config.yaml
norm: "layernorm"
hidden_act: "swiglu"
slots_per_expert: 2
patch_size: [2, 2]
beta1: 0.9
beta3: 0.9995
Rows from block 3 of a small image flow-matching model, named by matrix and row number. Rows with one number within an expert belong to one neuron, the router's apart. Each number is 128 + 32 x the weight over its row's rms, rounded and kept within 0 to 255. All counts start at 0. Numbers have three digits each. After the name is the row's rms in percent of the matrix's.
After each expert's rows are labels from the 100 images, of 14976 (inputs lightly noised), where the router gives the expert most weight on average: "strongest on" is what is common among them. Only what is clearly more common there than usual is listed. The data: scattered letters and digits in many colours.
# router: slot weights (model.blocks.3.mlp.router.weight, 16x128), inputs 86-127
# gate: expert gate (model.blocks.3.mlp.gate, 8x128x128), inputs 86-127
# up: expert up (model.blocks.3.mlp.up, 8x128x128), inputs 86-127
# down: expert down (model.blocks.3.mlp.down, 8x128x128, transposed), outputs 86-127

# expert 2
router.4 092:126156148112114132103065115100126031089205103102100121209100107147093150107069135166213113148071141144159123139162139152074123
router.5 117:109126108072160139184161099110161120073114104155111090124094117102121172126134093202136075114078198117136073177180132090117107
gate.0 087:151127164130120131070114139139139109167130211074144133141186136138121143096145153150136151116180107154117145116093173184101143
up.0 114:136110121119078111127115163164112149126150165155170178105097128114139116141143174123151124095156160032106110122093195125110116
down.0 095:125106121173119135099130124112149125095150094127149122149161138130126140140117099230145164126093106096126153138171126128117122
strongest on: red; the character W

# expert 5
router.10 096:121123193117128156141123105136150149115193143149197148106146140140176120145122164082191086115160136122120104078112100064075180
router.11 084:118126110168126120157108116155151132102169170141126198087138093087180102142173151062069092127120154111117124062118113092110107
gate.0 094:117158111106130107140190096121165127107135085129063100186091167119091104110118103139111082118076131139136155176172156078090125
up.0 086:183135106121142131094105172049106114116117117084149113134151131120137158141128109133136132134176131147121094130115105152147152
down.0 079:123182138138146113156170137140163112100138149188086114103116176131106177117132092128151094126169144128104144110185116130161167
strongest on: count: six; yellow; pink; white

# expert 0
router.0 100:151153124095117074164168161116124152106177099218116136182154103173065074129106150110129160092138124132126146093155172109084132
router.1 106:168173124061106063192186128131134127123232098090099133180092154174116095143128131117090134116104141146140126124116155128094103
gate.0 078:114148131140165161111109128132122126109129122140147079108086099125157126101129141220114063174161132150178093189113148122162130
up.0 101:134174161090084091161149107061183136151124136170143198135165170163108086098117179051135142129064127064112151108088136123058136
down.0 075:122062082125139106068133051130157175114185113127118145120108094132151208117117124071188149133104152119115119095120129105100160
strongest on: count: one

# expert 4
router.8 095:168094101112137131092121135117114120071069144115128201090158077156138133061109176137178092123161116122163159145140123100112138
router.9 098:144174098115086112168153140124073105062060109102097082084070111087111178105149135185111158085157094203194067141094102084160122
gate.0 082:102067166108162146136098131142140063179125127082114136130095099096080125122097184149182094047129076172132166076173128184100079
up.0 073:087094088130113136142153149094117074086110178135079152131125137103137140123129136126153128123084132115126134120088124110140179
down.0 095:130125084155115092144107128170091134123130119104100108151147088153125074151106164093104246155128149128110085154116131089154123
strongest on: black; purple; brown; blue

# expert 6
router.12 090:103098168129174179084130151088145113145108059143153014151126089077070161132150100179085122108123167100090134150139130160112096
router.13 101:105116138113155115119053168121123094097186130114075161157119101154094108164152117162135083198150137142128090110138093146100125
gate.0 093:145134106148104109123128108080137111158142183135132130132115135177169137150171210134167128130153064141150147162079123149104122
up.0 087:143110170125097123144115091106104130133118053135157087190148119147125152136155117098121167089109065134144136130051114183084090
down.0 100:133099140083148087162131134100140101105154204134112134152141146126108111082125121100125106141093156103127054165132187141107153
strongest on: teal; white

# expert 3
router.6 096:126198142119075089157114133089095088134102068148073104123076097184107147075139118130145181123138142115198151144078128084175126
router.7 083:144122106152107179078061136124130109124128119126107129103125135119157162088061122157149099100138192114151178090133144103173138
gate.0 062:155147178134141138116121016122158074162073097111080164137086132151115136125067102145147150109091139128160149099157155128112090
up.0 083:140157117082116119146177159153109093100154115150145128156112189138095125081074097137152140120162090158155124163154105118136151
down.0 080:102158157143154111109090135144083148099172145116093122121128167141101083122085193165128157101128127237133120161128158056089175
strongest on: brown; count: six; blue; black

# expert 7
router.14 120:144106129163131116051099128093113090129124129131133110090121114140185156124105138156136119106093148164073122128078153113152099
router.15 106:150141041093110114109154088086119113174138125104103093179113162080063141129130107169108127163141149134148186149184129150163132
gate.0 086:104128142151125177098121141100155121114167126122202117116126112103160157168150124137118101129164183109099068122136133102112180
up.0 093:100089173112161117124083106106104073065137156124110140116165154118145132115116098097163130174192122123147157151181102140198111
down.0 089:108189153156177142091130116181146144103125110145151125101148149088122103146161147112167123144097105138131150140140163131137146
strongest on: count: one

# expert 1
router.2 101:130079131150127184029092133107120094131100088083121134118111127092160183128098136137148112141116155140106101120130125091113125
router.3 108:138171221054175135090154133075090113131124070120151112114104095147088151069105169099170110080091111144127157094088170127087133
gate.0 089:123108131126114120143110107161153118055100212149136123049126167135118122157204099074151138162158154079144133181130140130128150
up.0 114:132135138134085124155134083112136105169151101152136085109058111144133123147154081197102113145138103179149120131132233157205061
down.0 134:123184150139159107112112090162036110105165151123094127142090132128131127136167123106114085111123140121187095069163142147135177
strongest on: count: one